Rows from block 7, named by matrix and row number. Rows with one number belong to one channel. Each number is 128 + 24 x the weight over its row's rms, rounded and kept within 0 to 255. All counts start at 0. Numbers have three digits each. After the name is the row's rms in percent of the matrix's.
# convs0: first width-7 conv (model.blocks.7.convs.0.weight, 128x128x7), inputs 108-113, a 7 kernel for each
# convs1: second width-7 conv (model.blocks.7.convs.1.weight, 128x128x7, transposed), outputs 108-113, a 7 kernel for each
convs0.0 091:107130159158101110112102130150073127126113133086121130111137090186147117134133094063094118115131151125133145134160117142118102
convs1.0 103:122159188116170135115136132155124110112114135185130126170090108152128136159126139087126123125110155077135102138153152147151087
convs0.1 100:105151140113155141103103102127118145115159134101174119156121119162099148131111154173085157162099140095168123126130134104160110
convs1.1 109:114136110135142074058087150104114132133117112149134115134127139125152137112115155117055110131154133097183157130171126169096106
convs0.2 100:152146110119161119146144144129085144120111116132064092153142183201134131174125102061103105115139149117140140133112126156118110
convs1.2 099:131119142096105140110110130129111133078160099144128156136136141189152087139139122059080092136097117153175103126116151134134089
convs0.3 091:159133144136124127140098145124079135163149092156118093136131120089114095101128079097087094151101125112154139153152145153165132
convs1.3 106:090136129146153120119119128153144128108062145107123134133190144073107099121139112106087109136123103161175131140094133140140143
convs0.4 093:189139143107145104096129123125122117124103114149114100116175167142144125140156091123147118147150098097086087137123114116149125
convs1.4 105:153116101108127118092133119123152129142106196100123147153112185179123138120166102146148152096149125111129106178092146137156115
convs0.5 092:108176114123154120110167123133118135132130163121125096162134118125156150124107109160093143147132095150119140135119114180140129
convs1.5 101:179145103144142125097084143132136114114123134130161139100145108137130146136137094115102156140127117116157127150112107120106162
convs0.6 096:160114127102162110108104149079154136132128139138111157133102130067140111106149164134248152154104132175091163131136134134134163
convs1.6 103:169128121124133107105145145118130132133096155163112102151113122115107113133130125114164122138147137110135097141135119140169136
convs0.7 102:155117132116110100079125138095147117168172116166140138132140128206158113167073086079157096145118121150164139125116091134122168
convs1.7 096:139136097140118129168101128105123111111169114088131127122060152163147130137133128055145119172113112124139123093133180104117125
convs0.8 105:168094140128146092111171103113112140127136127114130143101162153131161142094112144116143106183143110094138171152099142149116108
convs1.8 098:140100136135139161152074144129129143117154130118112136169080093108179122164118101115125181114138140109127112143107133089139132
convs0.9 104:157142153110142148111105137145129127146157104145132123148138149142103084155154104194138119139109112129187108133120124113113140
convs1.9 093:167133128127117061058122105137129139101115094122149136155114133103143096101159119135093097133121099140218122154133147106081179
convs0.10 094:122140135147112104175133127110147121160143103137142142127143209120088136086142126131148137127124118116097083142106117100132104
convs1.10 100:102136156142135093153186136135089120138142130128129135097161201100108133175090139140108146109108154119169076136180125137161130
convs0.11 103:121134148118121155117068127083166141094132144134116124160114145050141113157146131124100145129128137147108137138137079113131154
convs1.11 096:172109149124100138159137131108127136142132176108138124142136147134122121114149123148098126120083136101097103170107133186098094
convs0.12 088:114128124068105116084116114114167093129153160135090130125120125165103127138082164118113144150120127090160190142148149119129136
convs1.12 105:134130141163128115069092126153141105122193172092169094150089155153099172112150162132119127114172132109115116110112155121084172
convs0.13 101:090124135095179123159054106112153112133157143121115126132089132157155078125131151153108117143102143113148130174147133166113124
convs1.13 098:166098100125137119081098126124101114136133139156089145133102132114105128149127119114096160097117119162105179155147113064140138
convs0.14 108:093152114120107137136163146106112106137122115144123122170136096143120134123099122109165166175117137131122139155104135132085128
convs1.14 098:163126099139139133143176167127103141117114189122100117131091133126130137159139130126171152107118081128118083128116152135101147
convs0.15 100:188141111124142100125122120170099120139138163176126156116136062157122140124131100116112119121148127153127132109116156142135116
convs1.15 100:145143101130131116113150120137156123114096139117141130112081112164151131136121107108079162137109104097193175069133181124096153
convs0.16 092:134144112147148108141127074119112151139129127092137091131096177128110090118137171132131125096129144108109128100117093080090083
convs1.16 104:100126134153148123118135123139186138097089130158140138108142129130102151115148157148088145143116135113124153080125147115084143
convs0.17 087:158109152165109137150160121170100138136114137143163127159156158113121138118100142083112152119098137146107128139130117126133095
convs1.17 100:163153113137121141069100106141119139146137108141109103137139166146096125137098138159102104145126160182156100078132128148149147
convs0.18 106:110123115145144123120124098162130179132131138131159150152115116098131161121114134164115165156152141140141149121168132127172156
convs1.18 102:159157088134088110105125143107145126134158181132128115120137131180129139148135109127122146151151121092092106109124201147142069
convs0.19 103:142144117167122133143122129145129146140155140112124141126169138109130105129150144121134149088111150137181148111100154121111109
convs1.19 100:125129160148119084108075106151158117104126133132134114124129152122111103163161134127127089118160168116170116112179109140125156
convs0.20 097:117102081140147144182128139084121118110162139116118157137120166130131168149117107148089129146139137140172125125135159144142109
convs1.20 096:095167136100145136090154119096155178153149137163146109118161145130149094135126147173127121129147156124132086122168084132165135
convs0.21 104:099076175142130134120166177133111127115125115107125121120116114079134117155141137144138108119139129136111148136110119124108159
convs1.21 091:115120132117089112080130112106159139136076093132107135117107142096129110097128126125148127129131144148129056128127161101104116
convs0.22 089:100101118109118131153130118166117117153141133118133115109128130088086115119159129154149142124108133173161113095105121137155168
convs1.22 103:100159126142119093139158181162122139113135105146138113099102070088117109096128119108153104117119091135144174113060170166140100
convs0.23 085:157143148115157147098081126164104137125170098126152134125127177156107162138113101136184167133123138117134144136145093154151135
convs1.23 109:199147124141090125078105136124131133105202136081159127117134179177131134101115143209157125091147130104147104168140126153120101
convs0.24 099:110128150115149127116181088149139124122140100124149176137122156055094132139144155143121106154143158075148124093109126099114097
convs1.24 096:085167121117083105140135129118111139138106133112130100127128151101136109121124135173101156133127118097148148136138072105185148
convs0.25 100:143141122139112140084148128129161142131119185089128128153123099107122129101136103138118188116099123167127114137111097122130153
convs1.25 100:089109109150124160113140153115144135110093134140088121133160115116118143122167132134127137123098144098121164127133085089148140
convs0.26 088:087144138121117133154144172105095131134071115117141114172132107083100111164145169164124109141142126145107096118139119078132133
convs1.26 096:175096086106129139094138117102124125115114151139110151161082204143148120116154105149131148112109136148167137146087141196092127
convs0.27 097:123122132126116126129101118108076113101149148158122166131149125112101122142117106113135139105147162117102133106134095130067095
convs1.27 100:102099139127131160098109104127139133122187165101121160136128165138111139131132126140084125124117137138086193078102135110134137
convs0.28 101:110101135123105124150165150138140125139072114127149119108101121101114131111159110095106094148113133144111089122113138167127134
convs1.28 108:123165153145115121120167117112151127130086140161134119121120084119110108138120113104102141119104146129154130116116137144155159
convs0.29 093:083113123122130131121131136131114089115105166121121157147070096138149125160125108101128132085099084110093135117129127134132126
convs1.29 101:120098129125108142120133120117081119140128138161138083117134146156168141127140135095165119123132124151090120161094148076181094
convs0.30 106:135123121141088112150079126130145097135142126138107107167128120140135118104113155107061124132149106166107120097130118133052169
convs1.30 096:115124121115128141116063135104156126131144100143171133116143108166114137136139135150120110134139124141113141078179134106119167
convs0.31 095:134130121096161139135104105123140158151115136122117127167102174154117129126125143126088122128118143148122152157142117121133080
convs1.31 096:125132140113156114145077123126123121148125139107109098146168143148124129129121174154122139106136211095179132084179112122120122
convs0.32 099:112134174143134139120110117119141125122177110094091165127176131156163138094134132075123150155150103146135088143121127118165161
convs1.32 097:143120126131136114188099111101095175137145098098106153153139117117119137147111144128101167155151102145118165053129188088106099
convs0.33 095:137122120144097137111144159087159106141178168145142139130134101173121121108147100120120126138130146159136163125099123114119111
convs1.33 099:092118146133133121143143113125141091134135108114108132161128085134161095122121150073096127122097141118145124125165173102172131
convs0.34 092:105148135116110101143160113125127117085089090101121142129131191150165098132098154132126175105137105098107133116118151138109139
convs1.34 098:102140096125103121127132149140163116139167109098141092144155193140119151125136124138199147172146144140122108119157156107147129
convs0.35 092:096170114136132116156090139138117121132135174112141112099125112130121138129133144151134126138096111174107142134119152113107164
convs1.35 104:112139127134144105115158108141137116128127112145142135127103110134127126075103103153131149123152152144146114083134199141061129
convs0.36 106:105127087136165130118108105118090121155130122084144169141129110111164140100158122133130113116145159103137087143096163101039155
convs1.36 095:151093096112140120119110085148136137163133102133135107153166107121106144139112130126140129095125134164135173055134134105137137
convs0.37 101:111137131113099133102066134110133149128105128147127139162123119184145096098169110052085122128123129124136131161152140144172141
convs1.37 096:132165155172164111116095129155112153129139150127123102104135102179135127133110104101126118092152128145151160112101139155132122
convs0.38 099:115114117126127136125117155151142146139149102131116116124115140097135158124129098169204123138125120130111134118154118107114142
convs1.38 104:129147111141144133094125112107116120118194160133092124137129112087140125131098122143190138120107119114121126130111156161098118
convs0.39 095:133106154110145081084094139104118150167101140132119134081118100178159115144128073178105087111127138125093144138063148135150103
convs1.39 103:116154087108131145068085102118130133151129127150142103121140128131141138139135137142107131112121160152132110117106174097124164
convs0.40 105:117142126107125101148133145157159094106161101108140145120122135085114120102161117193149137139142117132161157094152094151152127
convs1.40 090:108154116118137116109148112134161112148130130104117151145119134076113137116141120171147153137122094116129109101139107173136101
convs0.41 100:137126100147124141094077105138144163138224133103145118093092120165136137088154094095081121125134146142207136142102125147142141
convs1.41 096:117127135136142122181091105123121111160192099123137107121099156149139105131132136086100118141101142139162075142145125108151112
convs0.42 116:124109126115151121121087117104139144116144111128140163133117139160121143140151108106077128128119142140156152158129159124121130
convs1.42 093:136100121146108125151065161094155127131150111117130130147101178169141125132125139103095122132117147135180156116120130144144116
convs0.43 101:116117128139126190124134171120123173153102195121147136117116110081087155102133138188140127135129130202124153119133127130119119
convs1.43 103:151104106093107121099169098133140140114097163134149125099118038093134117136142157126119104094133126155090091118126150177089161
convs0.44 094:108145087133114099159092113121140127101185115118115129150182198145124121158112108050112112142074120118120098131142094161104125
convs1.44 101:135106134127144145133052161139135162144145095127104179165112138165142102149121098138073157156152106146140128118137099142149133
convs0.45 094:098080132120118154090095102109127130146148112116096133107137126202138135138140127071110143118148141159139120159115138128149157
convs1.45 103:143108137111149130123070158132111150120191137148154100111088145190136127135126105098123090121114141120118154103079153169162082
convs0.46 104:151096112129142115122184100159133126108107165155129115140110114107096161105134105138138146155104118075143117126067151138149122
convs1.46 099:158160094126140143106176144130119111104127154110155125141128102139158124147126171151112111140133107133136083095099117132150150
convs0.47 111:124127126152133147119138097139127129138151108124159118181101115118097121108148141185119150129141146124182118108140087083174079
convs1.47 103:094120143162122106084141172111128144134131150122076141141101148136105156115128115138126125152127095086193183094100108197185084
convs0.48 101:083125163145117116124134152135139142123160107131165111135170167146122132108132130107136125100139087126176149138125133142156151
convs1.48 094:181150138095124129063075126145127105107117110141131130123130113100127150101152124166098123122118147145127127157154111118195083
convs0.49 100:162138121112109136148144128115137124145197126110157119145107124125093118118127165155151147130122136127152125098096131139137126
convs1.49 092:129149120090083075132103138084125109148101109127137136122145112091113127146136137081152090139149168145133116141106144159108119
convs0.50 112:145129100156142122124097136149146112133091198119115122167117119082138141146116155137132117127139119083128149135124110083116158
convs1.50 095:121109148117127131129133161134120115141151126156124137126123139121149106109112114166108130116112148119115130092139142083123146
convs0.51 093:138158114126162153087117135118145123173137108136167103111133139171145129161116117130106118114152114103126113112101110139143121
convs1.51 109:146111122131168120102062101115112148152131174126171098130106139194143133125135104151054121117135112142153144145102129151116114
convs0.52 103:114130125168108150110102121150143138144178134138142109113140136167145138142122131059125085115132094160210095117140118136122129
convs1.52 097:157106127111109166174119131107144102135135088127092090136102098106134133126111091112123104099113145136158129187093137158099111
convs0.53 094:133170145116144081147106142103127143171142116137145167122106106184109149128093139086095131117104164141131116156110124137129108
convs1.53 109:165152101099080164123146103154121134095115140156118139099130105148101157136165138086125149097125132093124141103144180065132146
convs0.54 103:152120163141119111110087106136139097130138143103120162105100157122138137131119091147134150131154142143078141112117123123099121
convs1.54 095:159150126135089151120115136152160108098126137179140116148109146173124111116137143124090125133125096161082115092158152134125144
convs0.55 101:133107107112125100119068149134138116175114126129145134108097105139117142107153109089110150170135150115144115117155148164121165
convs1.55 104:128127138126127160141171111137115117163150146119145100113104123136140150122137111080112086128154099144129126140138141173098093
convs0.56 094:087100160104097091155142127132090148149070123128135161142124172087118074132111131136149142135103139117072106109125099151102056
convs1.56 106:066113124154124152081108126082143110125130109101101146123159127100115127117127117098144157124121172109131106153160088139143165
convs0.57 102:115106100157150146158127122155123090127165128116091131146144104143143158110123113103180161141147123146097133093101147105077176
convs1.57 097:121115132118131148158126085130147122139146120123101101135116102116121124139106102153152146140155101164078180094133103162105174
convs0.58 114:103148110099130157157132119140124183090131176128134145108090096097161132163129121093175123165101138131038139087164135137077019
convs1.58 103:098089152129155142159137112101135144112094127135097131112111097122151134116153143132145098105152160055091127187132066117116219
convs0.59 098:174130137130080076124120140139148159110145156159141128129076076133151101119125117138122134105140145131175173120151104143110157
convs1.59 100:100116142128130122171143119109112110115189103109134114123072124126131136127140120096101127158059165121093163123125115148109086
convs0.60 091:113141129121126119143120129116155099118143088130147136148180176120108141145121132075107133116149113120099095133118121100106105
convs1.60 101:082131080119140102186123114108125106125206120150125136141091180134114124122110106136124129117147104166154098142119141145163095
convs0.61 093:104129122133114099118159134141102124123153151150111142123117120105081120077129100135111126144128114129123154120108114141138143
convs1.61 098:096114143116098128093134130115148099110136118125173108131137139077144129141124141085142131150118148157166122119139161176117114
convs0.62 109:195151118136136163059151132122108126135154156141134094107136144060145151119131111147157104142127113128147079136136141149108119
convs1.62 091:127131121114139130063133122112135120143123121139091165128128110077126142117107118157133179083110116157138150125101171112093135
convs0.63 097:121139118161097148145114135127121109118137130130143100136107160176135102107150151083157133121104091111156138132151176142135165
convs1.63 098:159142170112154132063095108137113130112125145117185103188150122129084108134144121120092138132116123105116147104098161115057218
convs0.64 116:153122123124141100144105131124144127122105117140124127169130138148142114125153141097153136110176140103085174049128160089132137
convs1.64 093:175110110142105143133107099136129140152139100113142120138129141162129119144152160071198127110111141148126152114124165151149118
convs0.65 102:102130114091109139146108120135126164101130101110112067156155114130128112121112131145136085121133130135134151155157116191139155
convs1.65 099:117111116116154115108127151100102128135120116130120124120115120121123122157123124128107137118147112163107144121142145128135132
convs0.66 113:139136107147133113144164137150106094157083135151166150082132111096158150123128117123143109144115148126100183147116093076137190
convs1.66 093:098105095135141151125150097152129105109089120102156104114150118110100118135095122134153118105118130115105084151140148116044097
convs0.67 097:115123142128167135105110166127134124115143124141121129115113152151111108136073135229096115083151093141200130107133146149129127
convs1.67 098:118155103146122131109145127127140124129138152127119162135100126081158130112135132193068114131130121112167138154082170130125152
convs0.68 114:126108130146122139127119133127100138119081145115142118146143071179112066173132129093145143110131114128088103156115111122143067
convs1.68 098:112098127125149183168148156120140115115103119128144137098095108134138155128136129096166133121155115086083117098123075134146123
convs0.69 097:126118100095136117151111108125137149140116145091137127126136151056114127123145138183137142115163111190116076111110096190064181
convs1.69 102:099138099133138111093118113119154065113108129145139153138128152141136111129120156148102111104123158164103134110152146157126085
convs0.70 101:114104129120112124174134165134138117115138166147126172157070131100128098154132143097057136150111145133113148161109145122099120
convs1.70 103:107145125105148145133134146115133144130122186142138116137124114163113142122142119136109101139109126144142106123149150098157131
convs0.71 088:124191138114139144102130090116109114083113115101149078107107114135110113122078116144122118109107144116117067099120126132135139
convs1.71 102:143137120103140106125146133117126133099110145114130115129102111115147157142129168129148088109146135132143130106105128162143112
convs0.72 103:151137132130104090093164103111133119144135143125105121153166070079088118147138138163137134154138149111181125143146141078157135
convs1.72 100:163127128122137117144125104134109102136130136092092135119171119136120143128117157110110142101071158098116173115120089142124095
convs0.73 106:102101135150140131128084111108165114147138160113130136113156101133131112156148107125110121139103162131120145099144075096110176
convs1.73 097:162130106107100140117129116116093175115170176115116102094156146148162083170148139129159149116124125148084086179114185180045160
convs0.74 123:131154150096131155133141100121155150138115132108143140123104132107145118119140162128112129104175121137109169104041068140109160
convs1.74 098:101085096123121123106084113166141155111108077140112139145134126113120116112146099116147104146093157173119087123132186082077148
convs0.75 089:132091120135097156152081132117125099142090142136140132114102158107097110127153150184107133130136134099088141122132155137104154
convs1.75 099:128101103111147118108114112128116094155166136127124119127140176155126144139173119147111137117168123145097132073151108117153114
convs0.76 103:108146159082098151128103080094123112140127158122130113088097109195121118152152115096141144129150150131131116128161105110145148
convs1.76 095:197123118124133168119109134129111127079129122179141135133133096119104107103130088074058160139124120091107163165084142103125119
convs0.77 092:145131145122111117114102094124107141150104114124175138102138090187117160144121104096115158097132118113116129130148113134110130
convs1.77 098:130133120131110152109095135157130136114118159175122096084132100191132118138083157100134122142121124114136111146124151158132090
convs0.78 097:169156144122134084088134096137131157123109127138116124143155149123136101117106147167138127135106177144121129154145134129089132
convs1.78 100:122090139084136075129140127095144123097171145094143172135118184131121135092131134178097120136143154130113144090088156106157073
convs0.79 105:074096134174128094165120099157151160109176143106129171144113125172117091121099098145128104156124105157127120100123114141164151
convs1.79 092:157124131105152125153110142148140122152142180134144134132092147157171136140142142137158071159117099153131102109126165145084134
convs0.80 095:105146125143105143129160169119116104137142107118125180093116171099168117127119126132140112155138129143137163096110124133134122
convs1.80 097:136102133115112108127125116163094136095158136123150137141154125091115142118115116150180101111135108097151100145126113123136134
convs0.81 100:149097136132130108132090090120142098117123117128107112136112141075131118132114141119118103164123118116151091130116118118111108
convs1.81 094:102097128109142148120173156170139117168151112118126116150124135150122162133130124151088121118127173133103131109096094159101149
convs0.82 091:148135104097104147106108133170142086132098162115117169146122084170136123143101135094126112123106107155129120133169121160142153
convs1.82 101:108141129089147117132096127102132121126170138137157126133142115145113174155117117104119130129139058147124085123140093132147083
convs0.83 109:117123102124115124139108081116133153113168096123126165094155154126145108106154151133078124124122119181194103176138186147174140
convs1.83 100:090139098121133131103135139093121152121178090134111140172118128144107103155122118123111115124126116144176145149148157078167152
convs0.84 109:097125138098130141141157157118096141095168118157114122156112108118099118176104154163118149138145093124161112085094121112100136
convs1.84 094:114110117108139112089163144101119138138123135116117125145120064095092136087144126145145145156120101115155153135113117104120145
convs0.85 109:073119128142176111117131127141125145141144128084135165086115188086118122133120160130112147104155129098156125130063098147133161
convs1.85 100:110155103115111142105133137107119107134164126146136133140130187124103145109127108139100107100102160156128087135122164095142123
convs0.86 097:096111110169131142142134099126129170094144137126160116134126107129116143138085084140155131143156129103060165116102140113063017
convs1.86 104:135103099142152108118126109115095136155113151147131119121147108159132098136151124136147111128125148089126113159159117161096171
convs0.87 110:146158125145112080118076092148161185185140129130155143140147124149136100149097130115127140149131114116139073136154061138133140
convs1.87 095:114139116119149135124073120102080111156124133090128112116121124106132148129116134086112106132115145116128155151098115175095089
convs0.88 101:078151142156148156177134129103102168169132115133167111093186100156110110145132140122078153135143139171162111120151129089104141
convs1.88 099:157122114138139151118163107151133100103121142154126105152095172147099108135125121127109108138119111137149123159134162162108118
convs0.89 091:101150144140095089081137122118147098140155105113095118141092121134099123116176122170141103152140161140182096166127100117111130
convs1.89 100:149116113098132111096092167152137092158108147129117138155088125125172100123146143148124105099148145141134088078181112174143113
convs0.90 101:047132125132123127120127138091126115117127153121144115120096152081127097112129157153093105139135146133088127149137126102130111
convs1.90 109:131146105133119109129079105094128117136110075151138153135144123091113140142158095147122125114146101105205129131123144107123134
convs0.91 114:095119160136134130123088173070129125107132033110165148131201124160120131127131124132086152089152161132117142181150157140105046
convs1.91 100:108147106137110097123131163156150137124132127112110131153143133131121122150129163084131127098127159090166119107165143083168169
convs0.92 112:153129171107083144086161097182130098149126115122150118123099124108126149118159087145141115157146133083155107123090113160105176
convs1.92 099:131131153127116083138110122110137115116160142143143109101119164119158097108123132123143139118146162158118129115184165128071096
convs0.93 094:120129084114147090109124119152135139149140109140108126130103123102097115115120129109117118118133088205149110133106096140159123
convs1.93 102:143117100145131117150085141134105133144093083150145125148132135141121119130137128079123084141113105118139087134133115135111140
convs0.94 090:138109140139108087139087148118152118105133137168130128147099085146131132157105139088119134128144160113209114128110101130100126
convs1.94 101:155156126070077163122117166118116072112175139152101142115099166181121152143113122156109120097140131111163087138152131102141156
convs0.95 101:109136094189146096075109129123145098104183104133126112121098106171107138121142137085160119115092171116161110118120135104122111
convs1.95 097:109144170138120144149129112110106113111178127108114127117129160121110137137120171088098068141133122083094155120112115125144095
convs0.96 083:152125198200137131115115137128119158120160139119117094102146125175161130152109125124115117114135101157140145130146128137134153
convs1.96 106:164136104105117130133081117130115101158125116111137121128137139147163129107126109164160142155088139131116165099148100153102130
convs0.97 102:124121161104138174108100108104115173134167095104142129131183136114106116138114142158157113101128129119146148135137111129142143
convs1.97 103:100117134156139101153108157099130142142168135087150121129137209116103132131130156112135132138107097131118120159062083166142125
convs0.98 108:147122120158119158103119145134120079122154128139108139145129079144153152104126120124129103119136150157132114145102057105096054
convs1.98 107:126122118106137133147090126140148089116144121131136127165123127126112128109111123087102097146123129106151107151115063143113170
convs0.99 090:118131132129098168113118139136164130140112109153175122132121139078121120137126082173083111117143154157166145124122136093082163
convs1.99 106:109144108117146141131208097095112145106166122111126083121124098152140135107137144156139114131130139141137127073134173091109132
convs0.100 098:118099137123134165146102134111113122151165140150148096111130134112162132122092139134107118126124148097147090139105097147114136
convs1.100 103:175136129123161132154088142131094141131159115137138128124112112128122146124100107108159109116130148116115100171104145084118148
convs0.101 108:124127124118147158112104112160096166127106134148116139132104132132150179111147114090127100161151117124121112190129128082171140
convs1.101 105:123122106131116122153139131124126121126113203122148114125125116159120134151078126124102139127085126141106066077189134189042132
convs0.102 096:125137163158132231110051115125126110132125127100117108134174117117110131158135160149107135096111120142112119156152123100095172
convs1.102 102:179111118130133134145110116104149127105100146134108102149150210109118105121115154160123147145134141159099154085149154089159122
convs0.103 101:120112168083105127151102161143137137109100123121118148075138105123116099146179128122138142155149111127131128089085140127156103
convs1.103 099:153130121120073117092123101120139086140120153112164112127151108124127081142147167129152110110116114127161137136124128071117186
convs0.104 111:151138117142122109130156094113117135129138112114084132134153140177130128119091140110136158107133118116154054122138056097189177
convs1.104 099:094087090103096132115099143087121132137154111116093137162134141111146124132093114097097129145116145143113137144108126143125066
convs0.105 097:113114135124116118166174167108172145115108169137113122126112116109110094142100121151163105126104118109139146134102145146150181
convs1.105 100:086133127100158113105139119124111143041140170159146095153102127121132147102119131139135093136138159121134129118116105170139086
convs0.106 097:176144155138135133111119099152132113149120104085127115161123121183173126156094105021135120140114104119104126108117133121140159
convs1.106 099:141111116126140151174151100140095130091127098139136134140129151138142124134108123080131131152101149141147107140138121120114146
convs0.107 102:150110131099135157098077093116153127154143176137108133114130120149123111129121149168155115132155177122117168134129158110114145
convs1.107 104:146144100134145144147065121144108122156165130110158132127143083077102137157127143093204098127125109115138124145111144116165092
convs0.108 094:070136114142100145124105163118150125121125122095155115115173112110141078110104127101097134130113117119065141160151093105159147
convs1.108 096:109074147133118113164159138134140137148148159097144126125149146103125135083129157122107106127128109133107111156093143192157105
convs0.109 103:114141168144114143121170164127125093085126136139088122150115137155140131157105112079141097141127144128119127154114124150108113
convs1.109 098:066137140137104091155098115127144145108095082175101120106131102141144122129123108135137128135123115139113085109083077170095147
convs0.110 091:140123129126087166184101107109104147144173144154137132102096160111076160140128176158101124123137132131182130130108132158157117
convs1.110 096:140144140122171115067114121158111156140182098181141090145132175161093093160112156149122157122116159142125100130125172084116167
convs0.111 097:126180097107103133101118096127106106127057124162129157159112113119103116148110143133170136123116116093089113142152091141112123
convs1.111 098:119142135165115121152125114073134147155135092127156137143165188105143123105160105139149155130121065165125140122141138122097147
convs0.112 109:121146072138134165164077128139116155125195106111108121096122156180146137107099102143104131099131141169141150144122135112116108
convs1.112 090:100144127144132111143076116131139119093169079112140110121123156133142151150116130082088120113113177126192111171158123117155107
convs0.113 098:115093150081111132102182095130133119146091097132162113106125138070129133135155099156139150088113171097146118136145117133134151
convs1.113 103:119106142141112166082148161144147129129082132138118113122139105108144110104112119161160125122091149099133129154081099159178063
convs0.114 099:169129152125132151129156106167122102136152123090146121168168157065124096157134135157064153151120147125176169089115120123118190
convs1.114 105:118131114109147144103107139135127092127154114134138127133170154089108117135137112135104114168121116156135120085093176154142120
convs0.115 092:152108153090131124122126107116134122118151102106112094156093121135125130150165115130130111126138112123078118117162095117116164
convs1.115 104:106130131103145112144148128081130094144159092113148140080141136106132130135116131093168127139130112144112099103145146159093134
convs0.116 087:148099139115091154146158128110097096143154145147151113146153118111133120094145136144101118140114184172152106152123103141098110
convs1.116 107:154141108111117148074077120142105135137127132123097141107139090141097133155155116178115114118124117109132127116150089155111097
convs0.117 092:100146105091100157123140119118139143122099121112107145131118093129094143133112145077142137159122109121081086075071151144121140
convs1.117 097:071129135118161148161154116122159134141101122143160097109168054122153149117128124083160102138127130139096106127131151110096151
convs0.118 103:186144165163105162109102138144144113128170126179142113140102161147140150158135108100179155116168141116055132124162142163111077
convs1.118 098:138121155121133111121083108122106104155173105153085151129132154170148145155094138126154172131102179116123179098150079170101169
convs0.119 102:091146136115120154120176073143144138087093115133117128131144098141138118128119134094109153133153098143083155155168153123141128
convs1.119 102:138128114131132122148129145160133150133067124154120131163109109123110126156122117135127154145115103105081120084114081116118158
convs0.120 099:174136126139123155141142167138151137135160139126114130103128170087145108132138130131142091162112168124147103124111118119110117
convs1.120 106:129111105122140144138244135120144107105111100092142154135140158145116094108142128161127144100136115123174115153167091126162132
convs0.121 098:093101107115144158187138111147125178116116116072121170124147150062126119154146149141114134102136134124094127124125148072091127
convs1.121 102:090112133140143110096095112100146109145096127123121137149177108144105118112158170116144138114159141123144138164067147128175097
convs0.122 111:181093101151095132149187128157128128083112125138145093135130119129145114116136143121131128128161102117117100096132117161086093
convs1.122 099:114152133108113098084092112127139064156086094170109145120128136149148115138150111084111132152103139156129086139137117134147105
convs0.123 119:142110131126145134124147118152132124146085146116118160114131123115119156123109159136056128172080133146130163102140071000255056
convs1.123 108:129102120136162131096116111141096113132102139135123123094139143114114135131107113108126100132136108080206121122051161169184114
convs0.124 100:144112123112123123078050116096138083144131141132127156138095079193125144109113097107115105150152119121163151152114167119103123
convs1.124 103:154156131126140125115114131127124135161116137147137116134156092158111139152126133073094115176100079141157114099117189092098136
convs0.125 094:143140172147163118110117129137110128094112129099142152129156117099118136154104141138107141151130136135124154150153150144124108
convs1.125 105:138120101152128131132171130166156071082150178109150140149113176097135154117126135138134102144132108138118122165139147074133145
convs0.126 104:103110143115150158118145142137118119133147136145128129106133137125092093153177085124136120119122118164106126160124095113089173
convs1.126 093:154093098125113151107125114125096120112159171145128112123110130170160121122102119159108171104088129146071131105139185099124162
convs0.127 090:065105110098107101061124133152138102104122085123142122096104067096131100116128110085093164124070174114127150136123166097136147
convs1.127 102:086149135090129084096129144184130110080121160124125174131135157117106118152152117131118107078160140152138127094117162079229099